{"model": "segmentation model", "dataset": "rendered roads seen from a driver's seat, with toy cars, trees and houses", "train_examples": 145000, "image_size": 64, "crop_scale_min": 1, "horizontal_flip": false, "translate": 0.12, "num_classes": 12, "output_stride": 8, "arch": "mlp_mixer", "norm": "layernorm", "norm_position": "pre", "activation": "gelu", "mlp_ratio": 4, "layer_scale_init": 1.0, "parallel_block": false, "inner_norm": false, "drop_path": 0.15, "patch_size": [8, 8], "conv_stem": false, "layers": 14, "width": 512, "label_smoothing": 0.1, "init": "xavier_uniform", "residual_init": "none", "optimizer": "adamw", "lr": 0.0011, "beta1": 0.95, "beta2": 0.98, "eps": 1e-08, "grad_clip": 5.0, "steps": 19500, "batch_size": 128, "epochs": 17.2, "lr_schedule": "poly", "final_lr_fraction": 0.1, "warmup_steps": 580, "weight_decay": 0.5}
Rows from block 3 of a small segmentation model, named by matrix and row number. Rows with one number belong to one neuron. Each number is 500 + 50 x the weight over its row's rms, rounded and kept within 0 to 999. All counts start at 0. Numbers have three digits each.
After each neuron's rows are labels from the 100 images, of 14976, where the neuron reaches its highest value: "top examples" is what is common among them. Only what is clearly more common there than usual is listed. The data: rendered roads seen from a driver's seat, with toy cars, trees and houses. In brackets: how many of the 100, against the usual share in percent.
# fc1: MLP up (model.blocks.3.mlp.fc1.weight, 2048x512), inputs 0-63
# fc2: MLP down (model.blocks.3.mlp.fc2.weight, 512x2048, transposed), outputs 0-63

fc1.599:489464486497466478512474480526465452559489490481496492497520397507544508582513494455435557484447472542474565480532481565481474452575486537420463494533380514547551449472446580482552512510507481
fc2.599:478511527439420506489472562551455496478562528467525427459537477530485463498561495544533555558453518469536472516455460490460572475431475460503558525468500472438476482387504403425500509466550458
top examples: car (89 vs 54)

fc1.720:483420431565527488523436457504445506567518641496451479473496492509419538557465403492468525485451470531521495547439485548508523531486485520459475488467500520513490490451500497518516543439496501
fc2.720:474456501497534497493571438394411538438430459478563612540403545529559457510569545522499486496558514476417449509489474461497530485466502523470497496529474453531477485502634543519548610535514554
top examples: straight (65 vs 32.9); sandy verge (63 vs 33.2); house (60 vs 31.6)

fc1.52:498495524425536462528513454529520465508493531492528530465474501519508468567506463563440443467463457500554453398492479533528525519518501499469462492531566503537496493496432362510465395476479501
fc2.52:527508479513496514458533481518457485508388515543514469461535571452519530490548533517476461466569413472473475487498494415469495538483555512553563502463508438532540530523465544446520465517367515
top examples: straight (82 vs 32.9); snowy verge (79 vs 34)

fc1.764:502439543419520435578504392558476459536553577486508549563472521530573504507534419533442528474449408544522524395481503438574516483507467442556513469557525524500546519542484476554521398458502492
fc2.764:613524503538558501476555511486449522457489490485511396442535537451409519532481488467455532550502510533501447458496530574408554507514547444526577419521492506513574477482546429436501493504406520
top examples: snowy verge (93 vs 34); bends right (62 vs 33.1)

fc1.149:446489556532444504538456499516512387523563512623434480535469553513489568480566448452414491470531534495479435527524448498549503494438540473501463515475462512615476437630515416587429475449468518
fc2.149:589518482449413541404492520523445577501510505469470527657554441464495436614457452398470532548487533414437549538473528514459475480584543567531483484507424546455479536434396594479526495560532519
top examples: double yellow line (100 vs 24.3)

fc1.440:583460455600560550520449503475481555471495485431495436451504574428527564540484540547452506547472565528464497424458424522485540513494525440456572517485396519535446477441433614434330561470519534
fc2.440:471472520494482545386494532470359456422538581511528525523518531521444539469546407458522474572525483553457416410612508552553437490462486496554517510479408466514518460434440510550468510530489521
top examples: truck (83 vs 54.9)

fc1.432:492558545526414392525510548522571484544486482614544465481431559486482451434502503534398506467553622502508458514443513541516467544461503459573484521538471482471498431559618452496438481490557541
fc2.432:485479549547462478489477436508584449472531490548454483572517535502479421531494537435539489484539529430454554549462528570484456436418545521501525438579416478604454427456503511508497594469539501
top examples: double yellow line (98 vs 24.3)

fc1.481:554564565520496504531518521495556555502469503504469471481454490485430548490513439440445477520493473552495552568484509472490523512504511545575536474647512493553361408437494446406454577520573514
fc2.481:499474504526388511487490487467513418426493489609504526551449590417482494499499520503478523431474453479444485480562467489533533534498513488472447495486461512494364545405574530554546448552574612
top examples: dusk (61 vs 29.9); sandy verge (60 vs 33.2)

fc1.119:473530519530416521507512520514560491524550492395349497526506523579503457541526443485511483400512524472574436519413514524568490503551460554464550494567412415473536477421389577451561436536509426
fc2.119:511567549465491581444527455517470461473453414576461467503507531457443517501438515432513508521476519453514573500526449488427553547626491445523543485501490554460560526510426409569539498417511426
top examples: bends left (63 vs 34)

fc1.252:446438479517529467520473403512658518527582481459501466537572465562429570475502526567536505399516504461538504560467433442623488524450621518375457490518415451530495466544477455512404455433499476
fc2.252:507518528492486488560478498428528552392505498456515531498525494455472553482560582543524503475435485501501470577621430487510438539515568569457467497427581502471493507499564497485507509533485469
top examples: vehicles: two (67 vs 41.9)

fc1.582:404505512409415442573424447504547476524523510467499629525440513468536458551580493449465540464500579507529549526542438536560512454467536427526505581536456477518567472530526498575399415426527397
fc2.582:551479537483545544566438489521498470586554592489482514545496555505449600507517518517516558478475497488509446349513399450583597566497516335496461543495466463430471421456566533487494554457590456
top examples: double yellow line (100 vs 24.3); bends left (63 vs 34)

fc1.670:536591462493515522499547451587520482461702532496454440531479503522506474588549441484400510445440513413563418446512480501485516511506488447536491489514479447656458398502491510509458539507429461
fc2.670:610546489343587507315462463485464517428482455419523496495499500402443546506484460447510485519471527308481541386485539548449414505507473426515525553510425508474449536524434592467531536475479494
top examples: crossing stripes (100 vs 25.2)

fc1.455:483615479481461448530539443546523437480515518611492539552495569478500496469597478476342475511485578488493444501467499565525456533453482435567536573556429480579586442544554483498463462456537514
fc2.455:499479499433455494536526444492485546534538575485493506579525436506402449561518479457454466507489542485515634540466592492565529412513404496559596501471495493555496551470465650449530491453502476
top examples: double yellow line (99 vs 24.3)

fc1.609:608547498467569478511519527569503544440478512368465453487479486553467589568534482522498357491429516533542520504503470529474550468485467431482475576563448524501485520428478444549436528478534492
fc2.609:460470539537375489396462577453462565492493499500607464495520538426521525509487511507578531498484504450512455504494514562641596561548439402530563444490557540515462509529423483482531460512480487
top examples: sandy verge (70 vs 33.2)

fc1.294:442582505326481442465483499521588415488476540506496459591383507485469497473495428561479444505491454528531590495517528476507463411470498429489535499476474517485505489469497457533535461504468388
fc2.294:532445456519456524506520406429608535474585539434579479449474548499435468676412540500517487537527456496488416610467511489408436537506463507461531510498515492563509513504577502520488594574481521
top examples: truck (100 vs 54.9)

fc1.112:531543413449517433500470545513454456504494601438538570510447422516382566510556458513501522457508480446495554470483483488518580403526570439475453598506488508509516533536624531567535533494579500
fc2.112:445579515471523520475554545468490465488590480436496441519473553469567426556544499475523481438429529355528557553565486519520423541528509583492410495486548461598498539499506521522456529476507427
top examples: truck (86 vs 54.9)

fc1.76:481498512424498491515551517546498513470495509447487493517471539505559482547536446549531420463464437513572451508499514425485488406504512478434482497468369426512455514602531476564504440386560430
fc2.76:566449517491509487529515450492481470482494581536561481471514481473429481454534514397481480432600518443441421478494544412508473503461476497559528496510558496477259556434552429467503630586640528
top examples: straight (62 vs 32.9); double yellow line (51 vs 24.3); vehicles: zero (32 vs 12.5)

fc1.151:446550566471524461528509474506489431519533499536412585495533520473495555492626527357465532470529528558556517504520478510606522479442463452632522526550493452565500530520475449583487449418510367
fc2.151:569445506509581488462532476478457549501515536531511461569540492568400513548497505451512608597499542456439550356425436509544557422552450330501514547485558495472494512471542475399518566566533463
top examples: double yellow line (98 vs 24.3)

fc1.553:485493496490495434512459478558560530466574523458577436556364349532406509454533451507415483453439501440523460511449447408500475525516585496473539555624459435460457523439473510488434510507615512
fc2.553:482413572457537492559538530566565552519563520507558524446429542542480456502558534555528491450485359457483461424532549530441631453514448621444559564449461518505436598479623548521490519480608471
top examples: sandy verge (85 vs 33.2); bends right (71 vs 33.1)

fc1.661:490558509497498464551469495481650501522555488406429535585479465504459530495482499501519447413532521458539501549473467493506426501594479603426473517529470424472515478516423388542437501538502425
fc2.661:566564510442475566358462522466436544408484471595489562479558555476537595515477502495526493517551471378532513563531520538431469463541512555450488464419460472519530530558511463527523462451502534
top examples: bends left (85 vs 34); sandy verge (69 vs 33.2)

fc1.217:555568372533542513478511515560519487511602550528509408446462507459543565527573458554469458543496546418557439489492465522522457455484498420430515543523541426585504492541548481498528457434521467
fc2.217:508622433474402467423578468465479359534487515510442554508516446535601504425494513462496471371559496279432467494498408423471485471518456522519427494488534532576514483567490476495515422526416551
top examples: crossing stripes (63 vs 25.2)

fc1.45:524500542458532518488469478461453444461548491496526659521522463558421516530520529502479488518363483445501476502448514548542533440391588403473566502461493523516505475525477467565475511477512561
fc2.45:503551500488541509531568594344480504560492476476494512515500645461512540458509517494515506555601448535498515466525542407495444541517421522438462558436509477503468562465491518615539458566512424
top examples: dusk (62 vs 29.9)

fc1.347:550538541505467515524527413508507472485510474529443542481494503494571489518497445608468441438424510513503508441422504492527539460446492483466605557536533499515544477508418423485480469449477472
fc2.347:498440503454495415472506584485504471517483499451529516534490509528468524505477542482529654445413404477502459538437515506499503514461567464466414444521425426432488471490585547566555500513532530
top examples: dusk (67 vs 29.9)

fc1.186:406516526458369424501430433562545411572507512477337583437489456466521497493557456483482544542515615470512515551510463461531564480493534516541513594533473437495549466487534529479493445490510440
fc2.186:466449531504523524519599430471537484444481467567468491518537534522472503490425492459538456443564507467515623444517585500505526514518624491459411422609517523529451500478464557445507473434471387
top examples: straight (65 vs 32.9)

fc1.133:465466501491409467503565477478586497581571453436454480527424459506516465544532514460522434479532583495526537504490441426564465448516515496478555516526422440512450523523490505564446504448583437
fc2.133:442390470513474530556497607495528464454491518519533572422451450527522523528545493505517363500514563420542410474493537444510485481489509561519557535521507488575530525514558457491481527509503510
top examples: dusk (67 vs 29.9)

fc1.447:474466418455485463502556464554510467542523513456471470463508502559566433554517512479486430516459544485590478473499488528503496482556522509468515436524513497538470436499512513508461433385518485
fc2.447:542599470462508494560556520515508379493466526543536601411474448502515479569573481449430366411587458461521523505582565480553540493495595592459589500493512539525402600532455575514460455519530547
top examples: straight (88 vs 32.9)

fc1.392:476512447449562515537465487534533475530616521422474569534513467514402511525515571448462453501438414482574540512503383567527503451524383476501487532423525523559559443596541490499477515500493451
fc2.392:487399495541529479440455486436492518500479473512523530465521523547432524559433522485529465585459537548506422401537459437494487516339484493549573490452519574465518498407402528420506556456540554
top examples: truck (83 vs 54.9)

fc1.461:488515508503535518608400536585520500509665535472498494483425437531434540529516534341436446424410400609508452491516467488512505534495524483512438473476562509594487447467610582568402518497527513
fc2.461:489395510486471487619575482487518444542396538468511551540460483550467526491497513524499504465530541665549493378478404431467581534395556425465513542486433474478486451558453372540514423444524555
top examples: crossing stripes (68 vs 25.2)

fc1.483:474551424454522470575551504493514438562635468485457474549509457549470578471584566495387499438503473494483447419528465533601455452510474445528471594542478462592490430622521494560447480524410445
fc2.483:457481548528505529555448480545530495436501391415510444499583540429522466510497576430494534459519513442392490488543455562413476519562447517511527620484482530419494589510416452513566478518366494
top examples: crossing stripes (98 vs 25.2)

fc1.482:428513510467418422508495513486485472462536492451430558559525520423470533430548470536497537442514546541541421635562412512533469527536410551518488496455441428524579407524503552582554390421479356
fc2.482:630483522445489530553470513477516521392459503545457501551547513502564500503368610507554564544467569516518573543476507537542687496510641384447526460478441505497477518460460431509513530485475532
top examples: double yellow line (64 vs 24.3)

fc1.270:472549374483519430521561356523506476534569507466525467597521517576516524556515511492566519416431517549491586537462513445550559482503561521463443483474524449524563523601480505463411481448595436
fc2.270:549527406546493504446596490560451533389540475507443427576549473479445472499429495555548473460524486521462554556504545505470586486584525529493488460518552566508494503479480396427600554518553505
top examples: dusk (74 vs 29.9)

fc1.352:520392527456467439668474533561524434529573539520484568478510527543537504521532386421453483405445440651490512472550432502553536473517422500553455608518515452522477432578519481548452455433569449
fc2.352:512569454497570560502492406501503499539477501504430459508637411545554467472430569460507507559548565576467394375516478522503397446522613446468482437490539438548444472513551437381487455486416510
top examples: snowy verge (86 vs 34); crossing stripes (69 vs 25.2); bends right (61 vs 33.1)

fc1.2:503538453471506484547594449519476485508708496517467455491494529563486524510572514534402484397490395467516498411516426468552462485518458387542480534528459450618478423603522511518450536511432479
fc2.2:458468526469523519448463430527479461513498437446484511496529499418515510527489602423444545477436527373464535410526447531458463498539434431466528619521482535477506518456400547495522510459356525
top examples: crossing stripes (100 vs 25.2)

fc1.683:491477503479397493552520506621454437559529514533466464540531468526553451498508460459539413432484535510517534502413468362559560367411496468476622545561514446489562539513539450485542496383452407
fc2.683:574506526537476464426580519391423508537504449545515520475468520350471481586454479460435530515591474465470496556543552437429450507580487459543520425515525480571498423346476493425535445629533571
top examples: vehicles: two (69 vs 41.9)

fc1.264:544491511457521480521492436515552480570482578452446590518515514467477574529621422461475399510464558512536552560410493497572568494450510485462524556529469514504515485499501478521463420506544459
fc2.264:495470540491535483519453452460472593455521571578466528531487435494384559525601489533543524496573477520442460493489486464537529555466532470533531523552482475514568500442448481417454554449513549
top examples: dusk (65 vs 29.9); bends right (62 vs 33.1)